python train.py --model="masked image model" --image_size=64 --mask_ratio=0.75 --encoder_bias="all" --encoder_num_experts=16 --encoder_expert_mlp_ratio=0.5 --encoder_layers=8 --encoder_width=192 --decoder_width=192 --decoder_layers=2 --beta2=0.95 --warmup_steps=480 --adamw_weight_decay_other_params=0
Rows from block 7 of the encoder of a small masked image model, named by matrix and row number. Rows with one number within an expert belong to one neuron, the router's apart. Each number is 50 + 12 x the weight over its row's rms, rounded and kept within 0 to 99. All counts start at 0. After the name is the row's rms in percent of the matrix's.
Before each expert's rows are labels from the 100 images, of 14848, where the router gives the expert most weight on average: "top examples" is what is common among them. Only what is clearly more common there than usual is listed. The data: simulated fluorescence microscopy of cells. In brackets: how many of the 100.
# router: router (encoder.blocks.7.mlp.router.weight, 16x192, trained with AdamW), inputs 0-95
# up: expert up (encoder.blocks.7.mlp.up, 16x96x192), inputs 0-95
# down: expert down (encoder.blocks.7.mlp.down, 16x192x96, transposed), outputs 0-95

# expert 11
top examples: cyan stain (100); few cells (86); cells: one or two (86); long thin cells (32)
router.11 099:61 49 47 34 53 45 13 53 53 35 53 39 50 80 44 58 48 55 51 40 31 69 53 42 30 52 42 53 47 60 62 70 53 82 38 58 27 30 42 61 55 54 50 37 30 32 60 38 48 32 52 47 62 56 77 39 41 40 43 56 40 44 66 55 74 47 46 47 50 74 64 48 51 20 47 52 52 61 48 44 29 53 47 54 48 56 60 38 44 40 40 41 27 50 47 58
up.0 108:46 64 79 63 41 55 52 58 53 64 60 38 57 43 51 74 47 46 61 57 69 62 32 53 67 61 45 62 47 38 61 49 46 39 60 59 69 76 49 59 40 54 44 57 54 82 36 43 55 47 62 49 60 60 47 36 59 42 64 58 43 49 59 68 57 62 52 53 47 51 48 44 38 47 49 68 54 29 62 48 64 28 40 50 45 50 24 43 59 58 40 37 51 34 47 47
down.0 104:44 52 44 58 58 52 40 55 44 36 40 77 38 33 49 53 46 62 55 59 48 27 75 63 34 66 70 56 53 45 65 47 41 33 52 56 49 51 41 47 49 32 55 34 46 52 62 26 54 59 52 51 62 49 28 66 69 35 44 65 52 24 25 27 78 62 52 59 60 45 73 50 36 71 44 44 50 50 60 69 50 76 47 35 66 57 43 63 53 46 47 41 20 39 66 42
up.1 025:60 51 56 62 40 55 54 48 38 54 44 55 57 41 40 48 67 56 15 54 62 46 70 32 57 52 35 39 43 40 36 34 67 44 32 41 49 60 37 29 48 58 40 57 45 43 53 40 68 61 22 54 32 54 35 38 46 48 47 46 41 67 45 30 46 38 65 50 46 37 37 41 60 35 46 71 34 41 56 50 42 31 49 44 47 40 40 58 77 64 54 51 35 47 58 44
down.1 025:49 57 46 32 77 42 61 34 38 39 62 47 24 54 51 61 31 40 42 51 34 55 57 41 63 51 48 56 47 39 69 46 42 42 59 38 22 38 50 72 58 53 64 77 65 56 41 35 45 31 40 52 42 61 66 81 57 62 37 50 17 55 48 48 37 54 43 58 45 73 50 52 35 63 64 22 58 54 73 40 39 44 41 54 37 43 41 44 51 51 46 55 40 58 30 46
up.2 113:52 68 60 27 46 47 24 60 65 45 63 36 33 51 52 75 38 47 55 62 74 41 45 57 46 54 50 42 45 50 46 63 31 54 46 54 52 70 43 37 77 47 66 52 39 86 41 43 31 68 48 69 52 39 28 39 57 74 36 71 50 29 36 64 54 61 34 46 35 47 50 23 59 60 44 48 80 55 70 58 45 42 61 52 56 54 54 35 41 53 30 55 43 40 41 39
down.2 132:57 48 50 48 55 47 87 44 36 58 64 56 54 21 47 40 38 55 48 45 42 39 52 49 61 52 64 32 36 46 62 46 70 28 61 36 63 34 49 51 65 43 43 61 43 42 54 39 62 42 48 64 35 59 57 67 31 43 53 30 66 36 60 48 55 44 46 49 62 22 48 52 22 57 33 55 41 52 38 45 56 39 42 38 50 36 32 58 60 44 75 45 55 54 59 55
up.3 117:22 50 55 65 50 26 11 65 46 45 48 38 44 47 53 42 27 44 24 41 50 48 38 60 47 69 60 65 49 41 65 56 50 27 51 57 37 66 77 51 63 46 54 42 34 46 33 60 33 70 36 35 34 59 53 39 55 52 28 35 63 41 63 42 37 68 39 57 35 49 37 45 74 54 52 68 49 77 65 50 49 31 50 67 40 61 50 62 49 43 38 66 66 63 56 43
down.3 123:79 54 60 39 59 53 60 59 50 33 74 49 72 51 54 52 62 58 63 45 68 48 55 37 63 21 37 40 40 45 24 38 56 47 42 42 52 38 38 49 56 63 39 67 65 62 65 39 67 44 59 52 73 40 38 59 63 42 58 49 38 41 39 35 68 44 58 29 66 47 42 53 40 58 43 44 50 29 40 57 39 44 62 51 56 57 47 38 49 51 54 56 51 21 58 52
up.4 040:65 44 50 28 65 68 38 47 43 43 62 49 50 54 40 35 31 61 50 48 67 65 55 48 61 53 70 39 38 55 44 53 48 56 58 63 24 48 27 44 47 50 75 51 40 37 60 48 56 64 56 62 38 45 58 66 54 46 60 49 73 64 54 46 61 58 32 46 35 48 41 48 56 52 53 56 31 40 18 64 77 45 43 51 47 55 67 67 73 54 36 46 51 53 65 32
down.4 046:50 55 35 36 64 58 59 46 47 37 70 55 36 35 49 53 29 43 40 43 42 59 55 59 39 71 55 27 52 51 46 66 38 70 55 63 77 41 67 63 59 35 75 48 53 36 37 47 33 38 53 63 39 53 62 52 28 66 55 32 36 57 61 55 29 64 44 66 66 58 57 65 43 32 46 33 63 63 61 75 51 51 23 39 38 47 53 51 40 39 49 55 59 44 54 38
up.5 094:38 42 42 52 70 76 44 44 56 54 66 46 71 66 63 49 42 32 38 58 66 36 34 58 50 67 33 47 58 72 47 62 41 53 47 56 31 42 35 19 38 37 55 61 52 41 71 54 51 45 45 29 61 40 54 42 49 53 41 61 44 56 51 40 49 36 51 58 44 26 40 39 36 58 76 75 46 37 45 40 46 53 53 42 61 73 55 58 62 48 54 53 54 74 54 63
down.5 101:64 46 54 48 69 49 54 67 46 54 59 44 41 31 54 32 57 38 61 54 81 69 60 47 46 47 60 41 39 50 56 46 44 44 59 41 41 52 49 61 53 54 53 59 60 29 71 52 45 56 49 61 31 48 59 57 50 36 43 41 43 60 49 55 75 30 53 43 48 84 91 67 76 45 33 47 78 49 55 53 44 23 54 54 45 32 35 52 50 30 45 43 47 27 50 47
up.6 039:54 62 59 46 62 38 48 39 39 46 44 52 67 29 62 60 53 63 63 66 89 67 48 25 35 35 38 54 35 51 34 45 32 57 39 50 68 37 45 43 56 44 42 46 39 61 40 79 51 51 60 63 56 54 56 48 64 49 51 48 50 51 44 27 45 43 63 56 35 56 41 59 57 31 38 60 31 49 55 43 41 65 39 67 71 66 65 58 19 51 43 42 60 54 62 50
down.6 037:55 56 41 47 54 36 55 24 63 35 48 33 56 76 70 67 52 71 52 45 50 64 37 38 33 59 67 43 24 68 53 39 60 57 64 63 50 67 46 41 44 28 63 54 29 40 48 75 62 53 47 58 53 40 50 46 52 63 51 31 68 73 33 49 63 47 49 35 51 97 59 59 43 62 59 34 29 70 60 47 76 44 41 61 71 66 45 53 37 44 43 37 33 52 41 37
up.7 101:36 60 54 53 60 45 58 73 63 51 50 56 67 45 55 64 42 36 50 69 62 35 66 36 27 65 46 41 42 65 49 54 53 64 53 47 75 37 62 53 44 70 48 48 56 36 37 51 50 53 53 47 28 52 51 34 57 60 40 38 60 52 47 61 36 70 49 47 48 26 46 68 37 51 22 48 44 55 47 59 51 43 38 39 49 67 41 50 44 63 61 49 58 50 43 55
down.7 114:58 33 46 40 68 58 63 40 31 46 77 59 48 44 40 49 51 49 17 58 72 32 65 59 50 28 45 51 56 42 48 50 58 61 63 62 67 58 68 51 48 49 38 42 67 38 59 66 44 59 34 49 33 44 53 52 54 58 51 72 50 45 41 25 56 50 45 25 48 58 65 60 50 45 60 61 61 34 46 48 59 44 55 70 34 55 54 16 46 49 53 46 55 18 51 63

# expert 15
top examples: magenta stain (100); few cells (100); cells: one or two (100); ring around the nucleus (33)
router.15 111:37 25 42 60 46 54 49 47 76 33 55 44 53 56 55 52 40 27 60 35 53 62 22 63 67 46 33 43 68 49 48 34 55 44 56 61 58 64 42 57 47 52 37 54 44 36 35 41 35 56 45 66 44 42 51 39 49 32 38 51 59 47 52 43 47 55 61 44 46 29 60 49 47 58 49 38 54 48 52 53 34 75 52 60 63 46 40 47 37 65 62 47 64 55 38 53
up.0 142:47 47 37 40 60 48 82 40 45 42 55 57 58 31 37 49 66 69 53 66 48 64 60 66 60 67 52 50 46 32 59 70 48 79 55 38 65 53 63 21 49 37 53 51 52 46 62 75 39 53 56 56 24 47 65 53 60 55 47 66 54 62 58 73 43 38 55 55 63 38 57 53 44 36 49 35 67 76 36 40 58 49 42 66 36 53 61 62 62 52 56 54 52 47 41 62
down.0 152:63 71 32 64 50 46 50 61 45 35 64 50 62 46 94 31 28 38 54 36 53 50 35 50 37 34 26 37 45 52 56 58 50 51 60 60 49 45 40 64 59 35 36 37 52 48 30 31 61 54 67 60 45 56 50 69 58 48 45 63 67 55 54 46 49 56 49 73 66 65 51 19 43 44 33 45 60 50 55 46 45 39 31 31 39 76 68 35 34 37 33 46 61 34 38 37
up.1 141:41 63 45 38 39 52 21 47 57 64 48 61 49 47 52 43 37 48 36 53 20 60 21 54 34 63 28 41 42 53 48 45 37 36 43 64 51 53 56 44 58 65 67 47 59 54 49 44 40 52 58 59 49 53 63 43 59 51 70 38 46 48 50 77 48 57 64 50 44 44 31 50 50 64 41 61 56 58 32 54 53 48 57 56 40 59 42 38 45 42 36 41 49 44 23 43
down.1 145:42 29 58 60 35 52 41 60 54 58 59 49 55 52 56 47 47 67 79 56 67 41 54 53 45 39 46 33 44 27 67 43 48 46 45 41 46 46 47 45 35 50 33 46 65 71 62 56 35 58 56 59 63 53 45 56 38 60 44 32 55 53 53 29 68 47 28 50 64 34 60 68 64 55 45 58 48 36 41 68 67 62 64 21 60 45 55 44 60 38 64 58 49 33 54 49
up.2 132:56 58 51 60 46 51 61 34 51 37 69 62 56 55 39 33 46 36 42 54 44 49 49 44 33 65 56 49 29 46 36 68 73 54 54 45 70 65 58 47 40 56 41 67 51 51 52 71 68 67 64 57 40 48 52 58 37 53 67 35 35 46 67 42 50 50 58 35 37 53 43 51 57 41 42 43 60 56 29 32 47 47 19 37 53 54 69 54 55 30 55 44 62 43 83 42
down.2 132:65 54 31 40 51 35 53 30 32 45 57 56 51 50 31 64 42 71 47 52 31 50 60 51 56 45 39 57 30 29 51 52 45 58 77 53 53 68 25 62 30 30 54 56 46 15 34 37 41 75 29 52 55 44 58 42 69 80 39 62 42 38 70 67 52 55 66 56 67 64 47 41 39 39 47 47 43 61 58 44 48 36 56 40 49 64 65 44 32 52 50 40 60 59 33 42
up.3 045:66 52 54 61 57 41 54 62 41 47 40 47 32 53 27 56 60 65 39 53 23 37 42 44 48 52 67 44 44 50 49 45 41 28 53 40 47 42 32 59 56 53 48 28 50 49 38 76 49 55 55 55 36 76 33 47 47 36 81 32 39 56 56 37 55 30 58 65 56 40 54 46 37 39 76 61 37 22 35 45 58 60 37 54 59 44 60 32 54 63 43 35 44 59 53 22
down.3 049:38 58 71 68 39 71 51 30 49 37 63 48 49 38 56 35 40 35 67 53 31 56 70 51 40 41 39 42 44 21 50 52 60 62 61 38 68 55 35 44 62 51 64 38 34 56 29 45 59 60 37 56 39 30 53 44 63 68 54 49 75 60 56 37 45 62 47 53 42 36 33 57 49 67 51 57 70 54 47 68 66 51 60 30 71 42 42 46 79 53 56 48 57 25 74 54
up.4 148:29 47 41 57 50 33 47 60 52 54 63 48 34 48 59 49 48 44 30 35 49 39 42 55 27 56 54 59 58 49 32 37 50 29 48 59 43 55 55 42 57 47 55 54 40 38 32 38 42 56 43 73 37 56 61 62 49 54 37 57 65 26 62 45 41 56 18 51 54 71 38 68 66 57 51 60 52 50 43 66 50 60 53 65 53 49 45 42 35 61 50 53 55 79 52 43
down.4 159:41 52 41 57 48 44 39 52 33 53 42 24 40 51 47 60 50 54 66 63 68 61 71 39 52 45 64 59 47 38 72 34 51 54 37 36 67 23 52 61 59 61 41 46 54 71 75 40 55 46 65 40 67 65 43 69 42 52 63 48 45 48 37 48 50 18 48 39 56 64 54 45 36 56 39 57 32 51 45 54 55 53 83 50 53 39 45 41 73 30 51 38 31 30 66 72
up.5 037:73 59 44 58 33 55 59 42 52 32 57 61 76 56 37 52 51 57 37 62 49 43 47 37 06 46 44 21 50 63 53 62 51 63 30 67 49 52 40 36 63 40 64 50 54 53 56 58 62 57 68 42 56 40 42 66 61 60 53 41 56 48 50 55 45 44 53 45 39 54 45 50 51 42 69 54 45 45 46 55 49 40 59 62 50 47 62 65 67 51 35 31 32 35 31 55
down.5 040:53 69 39 47 29 54 30 51 73 67 47 59 57 32 49 67 36 53 28 56 47 45 25 52 59 40 62 41 45 50 41 46 76 48 65 42 36 37 50 37 50 30 51 59 61 44 42 68 49 48 41 57 48 31 47 71 34 49 58 45 39 32 47 51 49 54 48 45 62 69 67 53 53 54 57 25 37 64 60 36 47 38 52 44 62 58 38 47 55 85 66 40 41 54 25 35
up.6 022:41 55 37 19 44 63 77 48 33 74 45 66 36 42 50 59 55 37 53 59 65 56 39 50 59 65 57 45 39 59 31 59 59 38 51 63 54 30 36 53 50 42 71 32 34 43 50 63 72 24 38 48 41 47 68 52 41 56 24 60 50 57 82 55 44 59 68 32 41 22 47 39 63 44 35 42 45 40 52 45 54 62 56 36 53 67 59 66 51 70 37 59 46 54 54 45
down.6 027:51 25 49 40 76 59 59 57 66 62 37 43 16 58 50 40 48 52 53 40 39 64 60 49 58 49 44 51 54 57 50 34 30 54 51 53 41 67 59 57 30 38 44 46 46 74 49 53 57 43 63 41 41 53 47 52 50 53 36 54 70 42 78 40 69 62 46 28 47 66 43 56 46 43 44 30 60 37 42 39 12 31 35 53 29 36 49 54 42 35 43 39 54 49 56 71
up.7 120:52 51 50 38 33 28 60 46 59 46 66 59 41 42 71 48 54 59 54 44 60 39 44 71 61 42 55 52 41 46 87 58 56 61 42 71 51 51 37 32 63 26 25 58 47 53 51 39 44 48 54 78 46 45 57 32 51 61 38 54 43 54 59 59 72 43 60 47 44 36 47 55 62 50 30 61 67 70 48 57 39 41 29 36 46 47 52 51 48 49 56 39 44 64 56 65
down.7 115:66 67 29 27 62 47 70 49 47 38 58 70 54 50 69 28 62 42 49 46 53 58 61 35 35 46 42 58 34 53 46 51 59 49 50 37 38 45 44 59 44 37 27 50 41 50 41 50 51 51 54 36 52 44 70 65 56 55 78 39 45 78 50 57 50 55 76 57 41 67 67 59 47 58 45 63 32 66 36 51 53 43 36 60 66 45 31 64 45 34 42 54 50 28 53 51

# expert 12
top examples: crowded (100); cells: ten or more (100); smooth cytoplasm (29)
router.12 093:59 39 45 61 46 66 39 74 50 49 50 42 44 40 22 46 62 46 68 37 45 34 64 47 36 51 48 57 45 41 17 72 58 20 46 50 24 30 65 56 36 54 62 47 52 52 62 44 28 76 73 47 36 67 50 25 49 65 53 62 56 42 41 57 34 52 44 48 65 53 29 58 41 60 36 45 43 45 27 49 60 62 52 49 45 49 30 42 37 45 34 96 49 52 57 57
up.0 121:40 47 51 20 48 41 39 40 48 27 49 55 58 63 68 48 32 21 56 53 40 39 37 30 51 39 49 56 50 59 50 46 37 74 35 53 53 33 63 45 39 51 47 47 70 40 36 64 58 34 76 72 52 67 56 27 64 34 66 56 64 58 52 47 53 49 57 73 72 56 58 53 48 33 41 36 52 42 47 59 54 46 49 52 50 33 48 21 27 13 51 60 39 49 54 43
down.0 133:46 66 57 56 39 44 34 47 55 53 45 52 23 49 19 37 41 55 46 29 50 61 39 69 56 58 49 62 61 49 79 48 61 32 59 38 36 53 35 25 79 45 50 43 62 46 38 58 69 62 36 50 50 59 59 45 48 51 34 66 70 42 47 43 57 55 60 67 55 21 57 49 45 69 63 50 23 33 51 53 32 49 28 54 74 69 50 58 52 62 68 48 75 66 29 51
up.1 062:23 72 57 41 33 43 31 59 56 51 70 52 62 54 42 57 54 70 66 63 56 69 57 59 67 68 36 45 44 57 76 44 32 56 53 62 43 49 52 54 52 62 68 51 59 53 59 48 54 54 34 27 68 51 55 54 41 68 47 47 56 58 35 42 38 65 54 50 37 63 44 36 46 70 71 47 54 61 42 35 53 28 41 50 59 61 43 58 67 23 42 54 34 83 69 40
down.1 061:28 42 44 58 94 59 37 29 72 55 66 40 35 41 70 42 65 59 50 45 50 62 41 45 32 48 55 47 46 23 46 56 48 44 47 50 50 52 55 49 62 35 41 62 43 72 58 65 57 57 43 41 64 51 54 40 45 31 58 55 49 37 28 52 30 57 43 49 60 49 52 63 50 62 53 40 61 55 52 50 46 44 64 56 50 61 59 51 45 49 36 28 64 66 64 43
up.2 031:45 48 56 47 41 58 61 78 48 62 32 47 47 39 48 54 80 39 43 74 54 42 64 41 58 46 29 46 68 61 39 39 46 53 70 50 70 37 43 35 46 32 45 28 52 52 25 41 36 43 42 53 42 36 34 41 81 46 65 61 52 57 33 39 53 48 65 70 53 43 54 51 64 70 41 52 40 52 42 62 42 48 42 57 60 40 49 56 49 66 41 43 47 70 65 55
down.2 039:30 57 38 43 43 45 62 15 59 67 44 42 43 76 75 52 51 79 58 40 33 38 37 35 47 31 63 48 52 47 22 44 40 58 42 47 58 50 20 54 77 32 52 71 45 61 39 54 48 52 62 73 38 24 43 49 53 55 54 52 46 48 44 46 27 57 35 58 40 60 68 73 71 45 46 56 59 42 51 67 59 53 54 52 53 59 56 33 43 57 49 47 47 30 40 50
up.3 116:52 38 53 40 52 46 18 46 55 60 57 34 42 58 62 48 55 61 42 35 62 73 47 59 41 61 33 55 69 49 44 36 35 42 20 38 32 22 24 61 48 51 52 40 45 59 52 44 57 63 46 65 54 57 41 48 53 61 40 81 48 53 48 58 64 57 44 56 51 47 30 52 48 32 36 45 63 55 38 67 51 19 48 36 42 40 35 32 41 46 72 34 59 43 42 67
down.3 111:47 47 54 47 65 33 71 38 37 35 44 37 50 49 67 53 58 29 76 43 26 41 60 45 50 48 65 39 35 72 24 47 53 38 48 55 39 63 74 57 57 59 36 79 66 62 54 47 41 47 53 51 49 49 34 67 48 48 47 39 60 41 57 39 59 53 55 62 60 73 54 43 39 56 51 59 37 56 55 36 45 75 42 77 58 32 60 37 69 28 39 43 62 75 63 37
up.4 127:49 60 49 63 41 67 77 46 40 50 39 69 49 46 32 44 57 41 52 42 53 48 55 69 51 45 55 63 60 42 69 51 44 52 58 33 52 45 55 37 37 44 38 33 57 43 57 37 44 28 38 52 42 41 67 53 49 59 56 46 49 60 57 45 36 44 73 45 67 55 62 71 50 40 41 38 49 65 34 88 38 70 43 61 34 54 49 56 42 61 70 63 49 47 56 57
down.4 120:51 49 48 37 64 38 22 53 64 50 62 49 45 43 55 70 39 47 51 44 42 76 34 67 50 53 29 40 45 54 45 30 37 50 46 63 32 39 51 57 44 64 67 39 43 68 52 83 51 49 76 33 58 54 41 50 53 39 68 48 38 57 28 56 58 38 28 71 39 58 57 57 38 62 46 55 31 15 63 29 49 48 54 59 84 45 77 52 40 47 43 44 51 61 46 23
up.5 096:20 68 42 39 51 44 50 53 64 30 38 42 26 50 66 47 66 71 68 46 48 41 62 62 75 59 54 44 50 46 58 47 57 42 57 44 63 44 40 53 38 47 46 41 53 41 63 72 54 50 41 32 47 46 48 52 44 27 60 41 59 35 32 40 68 52 36 48 47 49 60 64 36 48 62 50 51 48 44 59 31 50 80 53 19 35 57 60 32 46 33 43 32 67 65 34
down.5 106:51 48 65 46 52 31 44 75 64 54 52 45 57 62 41 53 40 56 70 56 56 31 43 48 55 68 64 85 56 47 42 62 38 41 40 48 33 47 51 32 43 53 35 65 41 30 39 31 52 60 62 59 65 60 56 48 57 62 29 30 58 53 73 53 51 65 63 38 40 55 49 47 57 45 38 48 56 74 54 39 58 49 46 36 51 48 60 45 49 71 71 43 29 22 58 54
up.6 056:46 43 41 42 33 33 53 33 46 64 45 61 65 65 40 45 40 43 31 26 51 49 60 49 56 55 52 64 50 39 22 44 52 52 40 52 77 37 59 36 36 65 54 39 45 68 52 42 49 48 49 48 63 74 60 56 56 59 49 61 55 74 57 52 39 53 57 50 53 50 32 45 70 48 48 49 46 45 33 46 43 69 37 46 47 75 54 60 45 60 68 41 71 57 50 40
down.6 060:48 48 67 40 49 39 65 45 54 54 43 38 69 49 32 52 34 44 51 17 59 54 54 31 52 35 50 52 40 64 56 56 42 48 56 65 45 45 62 56 45 45 49 34 51 40 47 38 50 50 56 63 41 41 41 75 50 53 46 53 37 34 60 66 69 58 45 72 44 37 43 64 60 66 57 45 56 52 47 43 58 64 50 44 77 46 31 48 63 40 65 61 52 32 68 34
up.7 140:55 45 55 40 37 38 71 61 58 62 14 45 55 56 52 50 68 61 40 40 29 55 49 51 64 54 46 49 61 63 19 61 55 70 45 56 50 76 53 55 45 73 64 53 43 56 48 39 45 56 33 54 12 35 58 47 36 44 23 57 44 42 91 53 61 53 54 65 49 44 48 34 42 47 40 48 66 44 52 61 49 55 58 43 50 52 36 60 45 38 40 42 46 48 65 45
down.7 141:46 53 39 73 37 59 41 41 51 62 61 41 46 39 34 52 76 62 53 51 69 70 56 66 48 37 65 48 50 44 46 59 44 49 44 61 49 45 46 62 39 37 62 50 44 40 39 43 41 43 36 49 46 66 58 49 26 50 29 52 60 48 59 34 49 29 53 61 26 68 71 24 57 53 65 30 48 56 48 56 40 64 38 54 52 66 50 49 61 74 57 54 44 62 51 51

# expert 9
top examples: membrane rim (100); crowded (100); cells: ten or more (100)
router.9 098:44 54 57 45 29 57 65 50 60 34 37 44 45 49 63 54 44 61 37 54 82 33 47 47 43 80 30 50 60 77 63 54 49 33 38 67 53 41 47 30 81 65 59 39 23 46 53 51 53 57 28 29 12 61 65 70 51 50 49 50 50 55 46 53 31 56 38 53 57 64 46 44 43 47 65 53 52 46 55 40 49 50 48 36 46 45 39 50 48 50 54 24 48 48 66 41
up.0 105:51 47 36 61 52 35 38 55 57 60 51 38 48 48 66 46 43 35 37 45 63 53 41 52 53 56 25 52 58 44 52 50 54 31 44 53 53 59 52 55 36 56 53 60 39 54 67 59 23 52 42 42 24 44 49 37 58 36 56 53 67 47 44 63 37 42 48 69 68 48 38 60 57 56 56 76 58 51 61 53 48 55 48 33 65 61 44 73 76 60 68 46 69 77 65 23
down.0 117:52 54 52 52 61 48 71 59 47 49 42 68 55 38 38 44 67 69 47 50 49 46 50 63 60 45 56 43 30 48 59 72 60 54 56 51 56 34 49 54 40 47 56 54 57 38 41 41 37 55 49 51 66 31 68 19 54 57 55 33 24 65 76 66 38 45 70 69 42 51 44 51 51 47 44 42 42 55 25 30 56 31 57 63 52 63 51 46 44 55 31 61 34 55 51 29
up.1 106:60 49 61 60 65 55 43 40 44 55 41 41 45 30 36 66 38 31 52 52 17 62 39 47 51 57 71 63 56 50 53 50 47 58 44 49 39 56 38 55 47 32 42 44 64 56 31 54 79 58 58 47 69 70 37 36 46 55 32 43 50 56 38 43 70 35 25 42 59 53 28 30 60 55 44 32 55 38 24 32 73 44 46 40 44 50 50 45 40 63 61 29 40 26 41 61
down.1 107:43 54 66 43 43 59 36 69 60 65 53 59 54 50 47 61 46 29 30 67 38 50 62 65 28 64 66 42 35 37 26 69 75 21 47 61 45 63 52 60 58 46 62 71 66 49 51 76 42 49 53 33 45 62 46 34 68 54 40 66 38 56 50 57 39 53 28 67 35 31 35 37 42 62 65 50 43 30 44 40 63 44 31 31 63 60 48 42 65 55 57 57 47 60 45 25
up.2 023:46 37 43 43 52 58 74 49 66 52 38 34 57 55 42 47 57 45 67 30 47 67 48 63 55 70 46 64 44 39 43 51 54 70 52 64 58 55 57 42 37 42 44 43 52 74 56 67 53 52 56 42 26 86 53 54 43 53 58 60 69 67 56 42 45 34 88 59 51 37 43 35 30 55 47 61 46 40 46 43 51 64 53 36 47 66 63 38 66 54 53 40 56 49 69 61
down.2 024:66 61 36 38 36 40 77 26 52 42 51 55 31 74 58 40 72 70 57 42 43 31 41 50 41 68 37 63 33 42 40 28 46 48 42 58 58 43 47 48 48 49 51 28 46 56 47 48 29 48 36 56 40 56 41 59 55 30 64 54 33 57 47 53 38 64 45 55 56 50 67 54 74 42 40 51 32 39 64 48 47 51 49 64 59 45 56 37 23 34 40 35 49 46 45 44
up.3 132:44 35 37 52 30 44 37 31 49 49 51 71 66 39 62 65 36 65 19 56 51 47 53 62 21 38 56 17 59 55 58 52 49 46 34 62 47 55 39 54 64 41 49 58 56 61 35 45 36 49 48 71 61 62 46 50 62 47 45 51 49 59 61 52 47 40 57 32 37 42 61 56 50 59 64 64 54 60 59 54 76 44 52 66 65 53 41 42 51 32 47 45 64 50 48 44
down.3 109:57 58 38 44 85 41 57 50 46 74 27 31 45 40 52 40 61 57 68 67 64 48 37 61 43 63 70 68 77 55 56 45 53 63 54 39 63 44 56 49 59 63 54 26 57 52 63 49 27 59 58 38 36 47 46 52 51 37 37 32 74 56 44 50 46 59 48 40 43 47 41 47 54 45 55 46 61 46 38 41 65 74 33 46 40 58 53 57 60 62 57 25 32 54 47 47
up.4 119:60 33 37 59 61 58 31 37 50 60 51 43 47 83 42 69 42 42 60 28 58 47 48 42 65 42 51 75 55 61 59 40 47 50 28 66 55 54 41 50 64 57 41 50 43 55 35 64 45 42 51 54 52 49 41 43 69 29 56 60 64 51 58 54 73 54 61 57 55 46 31 51 83 47 08 67 45 40 52 67 74 55 59 40 63 65 44 63 40 62 67 63 57 44 60 48
down.4 115:35 54 39 37 54 45 51 47 65 56 55 46 35 62 56 68 30 74 44 26 26 33 50 36 68 57 54 40 51 32 29 56 33 51 54 40 41 52 38 55 41 57 40 50 34 80 54 53 47 47 47 46 56 25 60 52 45 40 46 42 52 51 40 47 52 50 77 30 57 40 60 39 57 39 75 38 68 76 45 60 47 40 64 34 51 37 29 61 55 44 63 50 48 60 37 48
up.5 053:63 36 46 54 67 62 50 35 65 42 45 36 52 65 60 71 74 62 36 56 53 49 55 61 47 87 52 39 48 60 48 49 37 26 40 77 65 53 58 56 44 79 59 63 53 57 55 54 52 57 49 66 37 58 44 65 51 46 42 65 57 56 41 51 55 33 26 42 50 68 57 42 40 49 48 66 59 59 56 38 37 58 68 55 66 36 67 50 55 46 38 48 33 49 29 74
down.5 061:47 48 65 23 32 42 67 35 38 57 35 39 57 50 63 54 55 62 54 38 34 49 56 59 77 47 49 75 40 45 55 29 35 44 54 61 44 46 37 44 53 50 46 65 48 46 50 37 78 51 32 53 60 39 54 65 63 47 49 55 34 51 63 46 44 25 40 59 54 53 53 59 58 36 59 44 49 30 38 58 61 52 51 50 35 58 40 43 54 61 51 47 49 65 52 44
up.6 012:48 31 51 37 52 27 47 40 65 75 28 62 52 59 20 40 67 57 47 50 69 50 41 49 36 58 48 53 59 51 45 40 45 45 47 70 50 50 57 65 68 41 27 53 56 54 57 68 60 40 45 56 42 36 55 32 51 65 36 37 55 62 47 65 20 55 74 32 57 39 63 64 56 33 27 62 65 43 58 58 45 76 46 47 51 80 48 65 66 43 41 42 57 55 59 47
down.6 018:74 61 49 58 22 45 43 60 51 66 63 47 28 34 57 57 63 35 40 64 37 57 32 47 75 52 57 63 42 52 63 38 37 40 52 49 54 68 63 43 48 37 54 70 46 38 50 21 70 41 56 62 47 70 21 49 46 68 51 34 50 56 67 60 42 53 54 48 58 61 37 53 33 47 58 46 54 52 77 46 67 44 62 55 70 47 45 48 38 62 47 70 36 61 53 34
up.7 115:50 61 53 61 69 46 51 32 58 35 53 58 36 35 25 55 19 45 56 49 44 50 35 61 48 44 36 49 36 42 34 47 36 44 41 60 59 74 58 54 60 37 59 52 71 53 45 51 64 59 38 55 40 52 44 43 29 38 55 42 40 54 43 44 75 21 71 56 85 40 57 36 39 66 41 43 46 49 36 37 46 57 53 51 63 59 84 76 46 52 60 63 44 51 58 33
down.7 090:59 68 43 46 54 39 53 65 56 64 23 43 55 60 67 67 71 49 46 57 59 54 59 57 35 72 47 52 58 63 86 43 59 47 30 39 48 67 62 47 53 66 63 50 42 37 35 32 44 52 60 56 29 67 49 44 68 39 56 32 69 60 72 56 39 71 52 48 54 36 36 59 49 47 45 61 52 56 48 31 64 55 34 55 33 45 35 61 70 63 47 31 23 67 65 56